config.yaml
model: "image VAE"
dataset: "rendered solids tumbling over patterned floors"
train_examples: 97500
image_size: 64
crop_scale_min: 1
horizontal_flip: false
translate: 0.12
color_jitter: 0.2
bottleneck: "kl"
downsampling_factor: 8
encoder_arch: "caformer"
encoder_norm: "layernorm"
encoder_norm_position: "pre"
encoder_activation: "swiglu"
encoder_mlp_ratio: 2
encoder_head_dim: 32
encoder_fused_qkv: false
encoder_qk_norm: false
encoder_layer_scale_init: 0.1
encoder_parallel_block: false
encoder_inner_norm: true
encoder_patch_size: [4, 4]
encoder_conv_stem: false
encoder_depths: [8, 8]
encoder_widths: [48, 96]
encoder_kernel_size: 7
loss: "l1"
latent_channels: 8
decoder_norm: "groupnorm"
decoder_activation: "silu"
decoder_weight_standardization: false
decoder_widths: [32, 64, 128, 128]
decoder_blocks_per_level: 1
decoder_block: "plain"
decoder_attention: false
decoder_upsampling: "pixel_shuffle"
kl_weight: 0.001
init: "torch_default"
residual_init: "none"
optimizer: "soap"
beta2: 0.99
learning_rate: 0.0032
beta1: 0.95
shampoo_beta: 0.95
eps: 1e-08
precondition_frequency: 10
max_precond_dim: 1024
one_sided: false
adamw_lr_other_params: 0.00076
max_steps: 5600
batch_size: 64
epochs: 3.7
lr_schedule: "step"
warmup_steps: 1120
weight_decay: 0.5
adamw_weight_decay_other_params: 0.01
Rows from block 15 of the encoder of a small image VAE, named by matrix and row number. Rows with one number belong to one neuron. Each number is 500 + 40 x the weight over its row's rms, rounded and kept within 0 to 999. All counts start at 0. Numbers have three digits each.
After each neuron's rows are labels from the 100 images, of 14976, where the neuron reaches its largest size: "strongest on" is what is common among them; "patch colour" is the nearest of a few named colours to the mean colour under the peak. Only what is clearly more common there than usual is listed. The data: rendered solids tumbling over patterned floors.
# gate: MLP gate (encoder.blocks.15.mlp.gate.weight, 192x96), inputs 0-95
# fc1: MLP up (encoder.blocks.15.mlp.fc1.weight, 192x96), inputs 0-95
# fc2: MLP down (encoder.blocks.15.mlp.fc2.weight, 96x192, transposed), outputs 0-95

gate.184:473449526508435480480535474432529451529498489536475507526509475510502541538497523539493498549474569484536509528488388533523513518529571547521503471504438471490482544587552477474495472442517466602474434503469490465523543555521516555499508559506477531540418546508604489467570539446488456471
fc1.184:502482514484510528500464525550539532432534489492543547485496491440524500450527474523537555474525473498467511446490536476480523502430403457510458509528474583461532441455447607502503498554511571478515600529577555505497520453512509506535527430498498478391527494504475540488424477542497539518
fc2.184:483496513535447433448426504543446497519503460510495458527549478465480511471492495483500533527487495502515474506465457495497542513539492523432585446448436536490608515533483556466516496505573521513517476539419533424443509572512576478504535575478518451537505527442534508452467564404510514499
strongest on: white object
patch colour: pink

gate.20:458532514498575490482449502513538541560547504483465524509535533524462504580502574470400410449466462433489496460415550501459490492478509487529482565557540529486556499484434529498573583523502526524546552472489527554429435468471528540511520488495480479477516493523446477509459521470570516492
fc1.20:561533503560412465545497440477448416431394494434539475537471464487505463496441533522485533502555531438496498552506432470517517537541515444499556475486504509548519477543539457494474533486520492467438485520415504480485559478501532545486553557481533516592513516583554493489507507478494487493
fc2.20:553482551471413509505491486547560504426533520532512511482539494483479425436483477569508532500522499471555490514573451469503520589498496482455528427515508520471474484497562499465482406548537523439449508507467529490544537496566525431558529546482485498517483449564590509462492550516482559444
strongest on: white object; its colour: white
patch colour: pink

gate.89:520411551447489577560455496468459620541523479541467528584493501558481455527496471536522497480460511485486469540434493499516545477423536507517537535570550569519477578451478543512536518506467535510522501474526519484471518503555541524502541472542527527585441541528518542501519516549534560523
fc1.89:491432496458529530545517472425458595552482464549441507532495479536455423486480482481519459451497465483464431535438458496440493431412470509502483540533535535489478559447486508493510507482426488430542464419497472434410485444563476454480518434500488479517466500493486500502450485526511505509
fc2.89:488538501448468503506517487478537430478501498486512514486556526510558604509510547486394524531494495474513517463538505446505475557617490509491458484536513370534518423584524489523475479497541454506481495538478461591479422527470495483484469531432505442467445518490509511522476468510450481506
strongest on: blue object
patch colour: grey

gate.16:551430490553537512541496488514477501529499434537564470508450513471485511467462437484562538458565494457469435584497467438551445571530497498565547504484490525566497615484473451599528476502466466478531515506494410505479460454527517555488464514485443442477495494527533530501532489472497536512
fc1.16:518429470506488490542524520552509445491493503581538482495482492478472538474521453504527503424508477529449470516524459441578471572532462568556513466413457448517458566574482484592530417467445492511443547498497456515496478417557513534556535523542484487489482503526532545503565512495520524466
fc2.16:542583497415529492524547407449438521579497457452495516470446491499496534517490517503440483489482470525480497520434528495502472498561434455460448510546508461459516495523501501492515600567485537543490416478526520532538493512428465555435445475485513580541534484472501477563524480562471480517
strongest on: white object
patch colour: pink

gate.115:512545467473510510501554475427429466485440485529507565442563499494494421461506512554530469477554547498517409541447460398529566466471454547520506488493519524437515531537550461533502493465459499535527545485494519526436480510570485530534491434500535571505439503548447558539536516485479464539
fc1.115:488496477548458544444470447568575520484493502457500451517433429527459543569484447468478497520392447500501582442547479567505414475516523501478495523527507451538478512491505524494488492511552478512473460539489461481617561538465552525487499565479481471520553470502550461495516502544475533450
fc2.115:508508514476514589403517462559509550514486520472494537457529409580492411447482413499476529493459461469494495460501480548529492464469490515430523456564500457445505575504447577553481477506539466446547525546523467452556554512452515476530493538502464534513529455447500499520511493508464456458
strongest on: purple object; its colour: purple
patch colour: purple

gate.55:520476502492571546529496525514473516489513604455525509469467529424551553488558506437466500525490504487539421530497544580503502564482484489476495535561492487528580484520494565477407602501491515509499517557440441507552498472549530480480487467480487525478570511495493477480455532444515449595
fc1.55:508492554508552538561531500515504551452511499497498479472600504482491488422486586520488499591479476490451452516488516507522529485563533473502519550537442465495594478447565497574503589477506447506444440517471448561551474499526506515530480509435539479435458436514496442489481501453465498550
fc2.55:519529486456477460420543518460484504510488486505484509494383524511484522586479483503547502435532521546577559465487474487537488495473494487509418489471532490531485475503457478384523449501475547507527613516503521463506502488502479486427523574545473567515524567449543558476465517536532494433
strongest on: green object
patch colour: green

gate.15:528472482484567554573432490428560514497556523563478486525540528542477535565521499490428518450406478506497532547430490484537488486541428528532449540501551486466561484526418520474523495599488513531538501524450544481471427476508468515490490476521492426491508509465437443485478517493541561487
fc1.15:476466508502468487492502535513400533462492526391457451506464481454548517479457437449540512532523537498556504497489418517440531459506591485479510498488488462538470554482519475527505500476492428497407454518541473471467559448464475475445499503522603559456454505553549550502524465496451473478
fc2.15:476449528493501464449520525529481581434501492454454478539450470465498524459520424483526459494525531522514445490506490522482560460397561537465477561469495501518475547390494451478492510441495490514469475411488505478461540531439493451446540519497575568488476465573524538504553502491429524463
strongest on: white object; its colour: white
patch colour: pink

gate.109:435510439500504534503485418535574487527570541485507488413555490421473473471492503527488506542473523520498557454593495486496539471596513521504540510566529467528531517503430545535568546505452480540544458483460414516593514489467555568517508440514484503511528502522536501463519517534537494477
fc1.109:473542458510449460608496534464490490509467419500452541490509443562439515513485536531425443457509516454486506458449509511451477443429536512511540474416452542466478512585497498514472486514500557530514499432540574498454462519567466567539476532481559524503494495443519536543525477491445463476
fc2.109:480500470525494538557511456527565505516511512535536494472509485517543465462495469547503549518528478490498568447554466448478554450557505496546608504541458541440611505500480521620511574524489549515502544530501442551536508582477488530556482478526538478504535477535488427478480482520484492576
strongest on: green object; its colour: green
patch colour: green

gate.175:434503490502563529447511438500556521450486541492553496442537478460515472424484523556497480561551530506492451519435551467493593521458488541505473483505547479479512513550490506443521567449552586495548590478567472503512521538519409459559517461479537525453478475496511508445540542511457542504
fc1.175:596507501525440461537486499523549474540525434508472493518474514446484536583498519463476536500464448470493533455562489474529428452574458501575538557518465532491502475472431523554496443565501430470442415528470543477510478482477597547427523504490455467550494502501502477534451514502527467515
fc2.175:462581443531568516492460544484540536498514519437546507514488484516481433464535443482456487470552544491524527469517393477523556531466491557440484539435503489535517539584512503473453481419471519529556542517592528484484527544489490468495507564453470501488437527466498595457484491510515519436
strongest on: purple object; its colour: purple
patch colour: purple

gate.122:464528524488517537510555512408515525592536504502453534429471522566477542518488551490500469434509507461490530517449431550425505460520552495568512529605509561555515513528524481542486524552452508538604505442511515515507505512535509504570554504548489502545507555535560527526563495505533506530
fc1.122:451497511459501522485529451392481523524476501472432543403450481553443505487476518498477456416477468422426489522411396501417471439515508494515492494560502524516480489483487432495444521508427485542554479436496479537448451478521487473536522466515451476505456509467520464486500465489494468497
fc2.122:494502485484509484528487482534502547503434506471490437561505470434525460548474481539435564514500467492517493509448521495458435594514379484530467451555507409503527508479525484477533498448508490457470501490590521431511504522512441519381553519523500414477506554507442463506503462505507517533
strongest on: its colour: white
patch colour: pink

gate.126:498530483522490506429509417420490500509520514497450463532528534482543488503527511532504499535503497422474556480486398526499492433533506486562497522588454487524461520546466515472515535496560544579489408467493508540460540566567518548543517462530567479530474449502522493537558507583432480457
fc1.126:525476538505509545549415487477422517449528422542511454472448480424523571469493428518525525505439430559517465543498500506520505516489498464537464515473500447463465437485474513508447490460555504459503589531480430453556467468507496574552477498435462522439458511501461492473484471547482552562
fc2.126:526520534541536545454539505466493495544487511474511477534573502551539411470479565482441451520569430478469537507506526562514525462502518500478546472479446480442493489422488567529565537467472527558489560522509543464464409473439481484501516500523494606481453527503552496452559503564549499534
strongest on: white object; its colour: white
patch colour: pink

gate.125:514422517461492398489487455477505481480569460480466519532465527508523573500558455482504444470432395517585529494517567451518501478536474427470497485529558531504478535488452518566574504578514530449547570548516489548516454466481527501506483498518495442452527512489551441516480526466544510495
fc1.125:519510497405463529466497482469524506535528492537541496505513523558442439541511540533457500482472466492452468443594469541486547465463474531509508434536486537417497515491565462496525515508499515508509478607390441465500545536467540461461475443474471540557499470500476526543540567526418453493
fc2.125:466564493576515497506457535544505505502466534459524474486549530514505530411435508510498531503523452551461507496465535487496472572493506517467538540436475605535460421475474557532530498494502490530416471500547519398474494462471489563632534556486516478499452479485475473517524475510560533518
strongest on: yellow object; orange object; cube frame; spring
patch colour: brown

gate.150:480443537414511519509472491548494556512515426525548481552541525535501534460549500524422427521522469576506492466461475484515464432512444501565530531478490486515482556551487549536537489439500505536526503461541467495553476586526451504552503561469452553475421553528553465463508571514556542480
fc1.150:453524509532502473509475492484461533551535578492545649499522532516526496489469497502516513491495474491462510456555558486493474500516538471467547606536539546593479543444498441576502506463546459516535382523496508514491553535513583501500477480482568526464512499506496491568467501521531538532
fc2.150:448469521551501461446541496473495494454475591505496582496505504532437545526497506534536508482416522452522463448546503469488514404484569491476418573484431505477442463482506561585459493477543461535457455534426507507468511476515579447555462508501540476477484487471537507529487476463461470531
strongest on: black object; its colour: black
patch colour: black

gate.91:469512548508562570488507593515521573576486550505421514487562515503479535547504497531441491436466487405449538511421507520444523557499545561490525557542514557491550462481470473498518547548489549502564529455542534555488471516529565500504534504550518477483523487547507516546518475516554571504
fc1.91:501503554528526508519512614510546548530460550482461580526508512530470513588500515491454498435422470425468526521425464507465511532500521503504540535457527534512525507479456471497521539601501483496568526497541508581475399501561538496545533555564468536506487510534528479521575475506526527500
fc2.91:492506534507485488490551427509499567503521491435516427415486456505511562486543514570507507527583518539509491510530537538543479514503533519528471464552535442516572527568544500512471560392446507547454570601459532477490579568501472497492454503512536465465486519508475485478499539534456462514
strongest on: white object; its colour: white
patch colour: pink

gate.21:465478436482433517531490479480524508466483518485500517418473506424520585490472519517369512528432483469378485492420402460482448461531462531482477473529499521501530552525457457475482519473478515532492467469548435501485532514511457515456572436490467457520464487447503483478509527467519509454
fc1.21:498530510511507445493569496405425526486503530498534537476512542484492449471502459446565566518538511571533498534535504458497446489495429434437575512522532418541458514501542519451428463514498484476405535528446498510484519530507489470483440563474518483507502474562442543499503455436474566528
fc2.21:512515522490461516467514533426436527562546505480462521502557462548459473413540490460530549534519469557595471541512521515461523498509537484539459489515482430541478424467503527525548453535517532519507543562466555496540362474448537511433483558479519540490476531558494493528515466474474513559
strongest on: black object; its colour: black
patch colour: black

gate.9:546500506513537572532558483444535551547527523501483549477440513608497528521500500488552513502563518449489494553505464558479472490530490496565471468505489539478443506508524416524442507574509587526583436499528547481554470502535460500557570522528443420492458474534535487498543459537490470547
fc1.9:489525420489578503490555457415448519470488521478476503494412523584508552491461499495522478471513479435496544530535443525472493504486525489472493491519456512524465564518446491502459503525456578448571469498454481486470476462500437491561565433517447362480467472560514493510531459523487474513
fc2.9:522506528459514522454539491489468522520517487461481539455505444505515535441515504530502555512459493479493505508461539481511587503555510499511527544481589403540529501572493509547487482476419488545497554509486474517486476526546473486414462468520607622526591530419535486474548539474491491472
strongest on: green object; its colour: green
patch colour: green

gate.13:542484447551540482580538460426489463471506585448513489492474518547524478556435466531477450533502451453507608512534482495539558503520542468533475446454543450502527543516463481522526572583527471484531548520461541514513422525535489470484517530569562491539505450531508532493585508524511466479
fc1.13:523538497558516521524613516504511513560487530514515547418482498566552506456490537518566555547637544537536527498498517523498530475530532520504534499498521520484494516525549496575488490477527567535549465453585527521517547537517520536591565517521531533537482536516579543533525510466501466526
fc2.13:470492449445507545505453482477556507496545531499478507519525462523516478597521429535478553559450485520479491514539517476422519534529507494543491529531491496559508512508440511483565553543610487551485595486522502450523468522532491472384491526467470387427542485503469500454467532522482513482
strongest on: black object; its colour: black
patch colour: brown